{
  "model": "CTC image transcriber",
  "dataset": "numbers of one to four digits printed on busy colour backdrops",
  "crop_scale_min": 1,
  "rotation_deg": 10,
  "tokenizer": "char",
  "vocab_size": 14,
  "drop_path": 0.1,
  "kernel_size": 3,
  "stem": "single",
  "widths": [96, 192, 384],
  "init": "lecun_normal",
  "orthogonalizer": "polar_express",
  "adamw_lr_other_params": 0.0018,
  "epochs": 6.6,
  "adamw_weight_decay_other_params": 0
}
Rows from block 5, named by matrix and row number. Rows with one number belong to one channel. Each number is 128 + 32 x the weight over its row's rms, rounded and kept within 0 to 255. All counts start at 0. Numbers have three digits each. After the name is the row's rms in percent of the matrix's.
# convs0: first 3x3 conv (model.blocks.5.convs.0.weight, 384x192x3x3), inputs 80-89, a 3x3 kernel for each
# convs1: second 3x3 conv (model.blocks.5.convs.1.weight, 384x384x3x3, transposed), outputs 80-89, a 3x3 kernel for each
convs0.196 094:160094124129126111127099059108101089079153087129098173176112166111111086138155112126185135180099111116111100113058089145146180128164123134185142145183232116125135104146125146075160114143105158159129145137144141173101126149190170101120102148173097062171068117094082102083
convs1.196 099:150131184155147173138135172139208148136139129116141118174144099212145099160105148153146133143135073126116105145127124115151148112175132141158171128149165128151085216170158127145113071117118177159201161122142105095123104113091164140111069123130073128097107142142121119122
convs0.197 097:088145102093095151096177149097129120114097154105091183111173135099153128148128131130079112186137140135113119092158121092130110170100092118126160089094128121118106197092125145056117096118154145108096161096157100097090128112172124145129145135135135096140106138144123152113
convs1.197 105:092145147080152129117172114120133199123155156111131127125107083082086121093079038152187125091109115097158112182153141133103109128063155152126107143096121111124172100171136159096149126085087157099113114167143156127101104136120133125147112112142151074165161134168139092161
convs0.198 095:165086146129121092104161092146117159103145125117136131129078112097131146148194162166150079093102146076144175167152123159110106120129127101103126092095111039072144138146100072096084101108132115071116139096130153127153159146136142150135117118108175113121115149173101142100
convs1.198 089:095122096058149115083131140169176177112163100138112106176137165117081138116163163105144120098104106093101086129091112101137092100159141095115073125092087128089064173254137109221151111173150153118174113094083090119155151121162111144143155144135185182174151156123149167101
convs0.199 105:146139164153152173095176123196148167182130127053126110113070138094112084170126171151150103125107112109109134146093108148124143085115099171105117155146115110106126155086113081179090103135150178134093075124118114112131131189123140157097109102109059108097166125117087147126
convs1.199 093:144183164123108152119087144141206163101117114133110148095107148121157102139134135160099075099110140065088164084201090143154080124094129134114171117065079111139104147106118180085114093109097144159073127138169126169132138092106124172130107089159129115112100134115098169085
convs0.200 114:158116182162114192143093144155131121150131159155168176155115158118139158123143102126166165155152131188140117128146121126135099131154104119119128117112106102100099106079105071068145097101146196140100145087085176096101112086181108094147112102091149120115149155117122194121
convs1.200 107:125071132160077151106078128065159204079162245077144215087152112114133126113109167177132120200112115191076157088091097132079092147073115116137151110144177146117153130143140115115093083128125124197115144095170140100162099111084144098120181109119055121150090113127105136124
convs0.201 091:122140102103108134128105104089123134154142158110125105111146076190155105088101112117123134093151159161118104154097128150108132135096120149103150089137158099075090154117089110189128087151125085104119109071100172110124128130166140117138048109135104084078156169120124088107
convs1.201 097:119124139133119171127106145097091080102174113154140152116136164128116192142142137114082125048113161113131159109116076118131148114109109158120050104107084091135089153114142182180172089160137124115125145124147125187148126125126086112123130084103149139150122125105136176143
convs0.202 107:096128159080128115143125117109121131111074062109189096137133131110178179092100127127103086151143133117163212124095115121113135119161153181123094146185188123137147117168119134125082075139124097140153153151155139082106124149154139134174104073115076120094156126136168110071
convs1.202 102:109125118118093118112102131171156144148146140058130175200143192214150139226154096085079140090156105148183167147108112077134164101146115115131135138180154100159155105177133096159161100080105209159106138098126143098116095123172096141171092099141116088104117132142116155133
convs0.203 109:158119075133160124142115105178192215186161115107145111184138182085063085113120103140174154126078143112155183120151088136143109116132091152122115128144100109118121136189170103090081129135118143095058125100155124190162094057095167141143149105134093158128175136159131119134
convs1.203 106:097099068165199106121154150127087128106130115132140162132145135084133121152093121150114156090093125138142174134119123130140114192140127152184125126149163133130117121111116164124117075134124099082084114103094143147128158137139109141120111139168157097140130140122213105056
convs0.204 097:124134094096111070110128084122093114144109053116162106072172166152171055140114153133152129131143170115161116149118097111151172148152149110184135091121147105139136120095098135130112121110127140105173112124073116136101102180176075098154119145120171086094213193121135123108
convs1.204 099:106125191146160153123151124153133088142142131107111105129195160186119114145128121200125077178132093187178135148168137151133122198141150088111198183142144144120133179208092106135127103089165119144123061121137072132091119118070120137188188064136084157119089134137121095172
convs0.205 096:119180081153085117106122116095157152146140123162117143099152067136073095079107135163051132140160105172180118083111121128138137141123124188170131171127140108121120111162118143175088134131161155129124130118100180142121175138096136136131122060110103119159165048073121112099
convs1.205 099:142132129154077132163105079125129163139093142139159164135095126120146097088110107193141173095134128096106156141142109114142158105177169086108151070135093123159126105148126134101153120145117159147127130097100168088173128109154118107180162132121125120124115171127139103142
convs0.206 124:130112112189083124151105114165149169130139183134161119127230126157123119114074134089163155136085134142121130091120088128151137091124135126150181107118114178138132112074198122100193119124127181084086129090093103084110175127198137090145142146125106171072103132125097110111
convs1.206 086:110122132130123145138140165135123100111138122116162109102151077057078028141142119167141151101113144104130158081163138121140147141151102077111135141084160071107156138116116109188127119169086101095130119117111137137170099127130099140087111098155101191134240192197170127145
convs0.207 098:103122073183091125170067093070158128128076169095075128069160106143154163111078111152092165118095110062185134131130140168076119109130092103144082175116137155134186120104131123131100123082083088084097122180112125136125136133113110117156109159221150095164123094093181157108
convs1.207 098:132171112129124110112121133116156084135135094151128152149114159108206154135196194098074176098131142146124162187159133135160159137145080139098052179110134143151148122111116086131154136165131139119104194142199125112163112064094097165081125115107081163107098149054153106133
convs0.208 100:117154059131145140107122152129081073055101159052091109111121116140146103145093113186165095130135124076164111111112179132110147102108133129118167116121122131114104092067121094160137148150158167108156105113178104139166138134107124147166083166153145127123131080110071110144
convs1.208 095:159142098121152138114100160115143110113171103142129138201096106091088084059107135105086135116055146201143089125094169101116144149072121190150054185146112109157158092124128109193102143111142146206026075180098075162081150169120077131117199109132131139072152102096158129076
convs0.209 104:098121090067128044119136126120159137104167146151117153149153097127165039150164123157117128124141189043156147156173105163138075113142172141132206115147212117106112163127107097173122089142123152070145111152177154159169111163095100144183117145156138170151127205128123168116
convs1.209 108:160107142119111148153135171153111068127126085108151075091131117099111129173135118138187070144173123188123121102108125111130152195133111063105130116129150115140152177080121188162114187194126136123135123142153162090108096170140131127103136095120148116149080136122076126078
convs0.210 075:123077131144096064156130127096143161127108142120156088129116163148104118122192130118067116125168108105180102126131122101100089132132089139171146139133153114079127132082075093086087099139094100079120088108101089140122103077097148104093120140121086085142159187159199122060
convs1.210 099:105131154137105164106136124153142158056107133111150117040171102143087127099086121183143145127077139173141148125101120137084129151108116148141114059069136111126163128089065117131137086122152146133097142069116041142149103104187101142161067134099116159123151180140123151097
convs0.211 091:119119100129154134111134089115116165087144122142059085111114098122117128125146145124104111162116132131110150078132086112098117155146151082118172126139119124135141139157120081125118167170079208177160126129159123129111119148152183132096115091122108145148097075085082133137
convs1.211 102:098125162131115124054160119084125076098129137142101114092173152205183084114122163064125107044145109098148101158168149107137117045144122101158139095114143138086124156155125106135114101142143091115155120116121135101099137127104110104076102150146169208139137175184161103130
convs0.212 094:128102149146081181121138173108127123058117110120095143173127134130177139129188112145121144160156051156111115056082111169087119130114061133122115134111096107124063107140153093096188064081136158147133128128115172165099097094111128148171036110102102109179088103118105095133
convs1.212 113:177139140180154127135149087169153110116087106033125139170184166130127205160167200204119160178120176133121145150102082213100121153140115140137135114146171040164111164144095113149140078126140121132142062120169125162174106149080155172122132152110130148152117114178139132141
convs0.213 116:106146140111133101140084121150094122149108067126104120107101130148085137095089186155137127143156162184156154127146147112109122139137180095126146122129116175173167084104143114119148113147117187187078133180106102134096190124122160134151115130142063106118199125170106109107
convs1.213 092:106114103135111145129139071087143006083155044153123075100100128129120153210109171094107054115067144120086137155086133092177088155122103094206129132186081164109143101094186179177108083119147157132188151114147071144120091150214160160102146092077093160060129168155134173179
convs0.214 108:146091124113126149099107141192142130071103119146154089109197162091113098142150101120192150154166108138101140118121116127105091189149114165127153094151122102120124177176154078088159149112116100124172049084120102090114082139156088066154128165143142134145077105134170125084
convs1.214 098:082135116095135144119090173144122109116077098098047082103120124118133159127134099161105210134148209147148147122102084148167104117190160160107136136093071162166060113173104207149199105069154174120119118147097146126112164134155169082211116151148140089099122050177103106126
convs0.215 090:167162119133147128156108118105078140089120134135137097109079112138158106170163118125092104114157169167142143139117093144088121116134114116149134097182119122137113159098105216155104152202135086105132085109164109114106134112133115159125090127156104142159130136163173134110
convs1.215 109:114133143127131169100150186129116152113130140110108130117138127172183130195196197163141150175144130127145153156211145096146137110190185142131094109106094086100128124130144113108133132163125107179146174137091125146148107129144171125177127103113123160100105134116112142085
convs0.216 118:058150079099116089157128090097115145115116148144133110148187173133113134099130155175120065189206172119081151145139140128119091140101136154078082147132116106111118131119169148130136164122116124063095115117129141110135127142149119081110147128125150129150142151158103099141
convs1.216 108:127138152148164126132166153135132158127161163089135111140152113128116144149098122172127078148141071198132064159095144164101167090168137166119135042086130066095131135119179146053123149155136098071123093145091105033100140116152104121126122116138135143114144125087152140148
convs0.217 104:179107106183089103116107099129118138153116166115135131160086149057061121156089070121134155174151049101100131121090145161150149128110112172145109122146131165146132163162193145136175112057108159177165147102079095104089112097090114076124140139127130116131133097098146090131
convs1.217 099:080094137081117099106123125179084138072120122075121145094091161108136128097227143133123138118107113143125160102134083115170062127120092130163146051195144119092076169255218145206180084091188045124154113168162159126149110129204141174175184126135171153094114151126135120099
convs0.218 089:058101117147129069199146140155088123108101130144168096136129130134107165145108162184145151094197149085113130157137103127141139145120120106101155131125121118136121155123127113133122073111122123101135097154143166069133085127122151166150142161084118067097096130158028167129
convs1.218 101:125154145127180152120138159087124159087132125082116123131110136059139151095100170128112116140098058138128073117069125154157102157148117158112164092141108151095150055184091094149144084141138135174096132108153102135134159137147155104169085134152136116161124116124152152051
convs0.219 098:135180168120128142141122093089102096147129096136122174077051185171142069113091150150114119099086150147144114156180121102116141153171130119144152156157139113127149126158121110166127147132115103097139116119141135129149161226129090079116138113094089060120145128151071120141
convs1.219 105:121121092144126106098103087117133116140148086118164128095109068083116152128158217148169155133083131168134116173144141084161130106162200045102141083119092093101138092099136051049144140079115136089183166098122163128129155166135104128139150063114127130146154118141090152198
convs0.220 097:097169101102074139126116163128178135083134133129123089172134099097168087131138144172117147150093155105148227093120175128141103192145119117144110156150176098150130132201068127152110106085107157138158096100111151146092168132114160100142101120182170144109166125109117117170
convs1.220 095:124087112091144100135156193094131164052150121071115101074131107066114144078080175144134174116132146100137106144060231150182133086172094069124079055116148116167105174233150106111126136131095089096131123027180237135094137145112198105138119102118136100137130116100078124131
convs0.221 083:064119103116155174113131109168087096154133115123109176096139084112132124108089101080124161107107164119142170116090106072158147128081149108125150161132170134123096090103152113087071164120151110094150106114137113109128149183106092165119089091147174132144131130119122114159
convs1.221 094:127153165105140211080125153209095092210049096155049064085104137130174193128156220136145127061115110116113131121096197069148166125178156124103111128074077101098070126192172118136164179158149130139122193125208141138153144143112128123083131140134145133121152151154168098176
convs0.222 107:147154183076076122082120098124112145115069064111137107186159131154132057010144171135151159117155103094086125127107092160129061146117120099137139156164142130113128127165146193121154101121148102112170120104182120103149124125138136139114169131059117107102088116144145102164
convs1.222 091:104163138104096091072108154115093090137095116124096101079112131126122175186090095130120113066103126088163161127140217125106118109159128144096140096120058173153128121129149133152102159153132157135070136070073117116127108122111113199145112212092123113114141112129078123123
convs0.223 110:136154091098119128139134106092130163150134088055142148108124101219171084109134181151107099128084121114090132199181133104139138087111136160109122102123112174153119115148125127107139134142140120119112122118123117068113163177147132133144186138081141138141120140133064158178
convs1.223 100:116128102104133135127144114093085124128141100172167144105169047119158098134194146145165138083130169121164116152123131173158118143112109107114168065158066102125114050075087100175118131127094136079153137113116096075148108080095088182093118097145161161131143070146079070141
convs0.224 108:125104120137150110097111113109144098137110140113038145121072120070213182128131123141144171069089165128166120115086116129121098104166130127144149116129163170138113103163110146110157165169183136085104123132127082126101163144137137110093144111102124154164147136114116065147
convs1.224 107:067111107100115131105142135106107155103139112078153179133189085156156108156130133137148170109144095146075131117133070161108119145062131159109107091109090089115142129131142178102098186141147114159121156133128093117150109148125153170087158156135111111146098138091100115090
convs0.225 092:086132097165143151095168133188119110107135150064122135064082214108067103116130125151161145125124137145084110112125108154162058150143113153071106157128122100152125137148128149164095127143180107125135090112090124160146120131126137120121140116111141174140116135113077121157
convs1.225 104:124148186160153180150145164106125120148142078107094092153102129122086135107073130057173134091168185122087151142186153151130181132138110126152189128101112149126140092135126106134126135132141131145127141096112115096137152067169116166118094174159064128173071107119175137095
convs0.226 100:183100080126101070149077085133132150177136127123102146066140176123073157112223185128077117095065107154073083164182075133107134126095124103114139165111160147136131140107116099078172125129160092187165110132171112097145148130123066120089124116120127109104073163155039092097
convs1.226 102:131129119144118073148129120127128120096133107104114084095119160187214216088201115225138072235126108138181087124101094177134135133141105155123185164148144120107142121132099099133144127114142118081127136160170093121119137115175104115097221183130078136087116113138106154113
convs0.227 101:102127185125111098111118134085079142143105100139158162103098074075166045196058176149131170156159114107064096090133154102109113154162090116096117154123148128177150116122096146140173139051080154116163123099155144158079097140161129115155167101144161160150136123131141180138
convs1.227 106:157130101111159101091159097109088151066151154132202116122143144188104166150164171134151103121217140189165180118098162142193076075179149130112126163142091144162071124134142135085140100091118148091145148117157150129135150107155162209062181085174151115170171164084074125104
convs0.228 097:128154143131147108141129083065149126190173128123159082181115150145132137085103112084133034117048131150152133114148149106108138139143118126123145141159172131138112126144168178194195124120142129136094080123109155173138132146098122114135196110153131138087082091147112133105
convs1.228 111:106093170123118132112094110108110108094094095122157174126099102117131122120130139157136146084155147114111136120084082128084070158113097145116120100161143151139107181130156089120147142138107132100046157172130147155132176168150081152160189100126179096177080114191127177110
convs0.229 095:173158115186085121148151114090168097139170162147114129144179139153137000055167174129169129124145060168105102085090120146176151138153170139125129111164160127080137122108088131095091075090151151096113156118094120115133094115138105141164144077107157103108206118188146092082
convs1.229 103:103211154116161117136167091109107120102193073127197100140123155118100156136124114137079105156098100126065154131107112135133127143148097153077102168161125087115102132093132147111108116131115126165134102147151123121135107164078157087162129116105164160111110135145108138049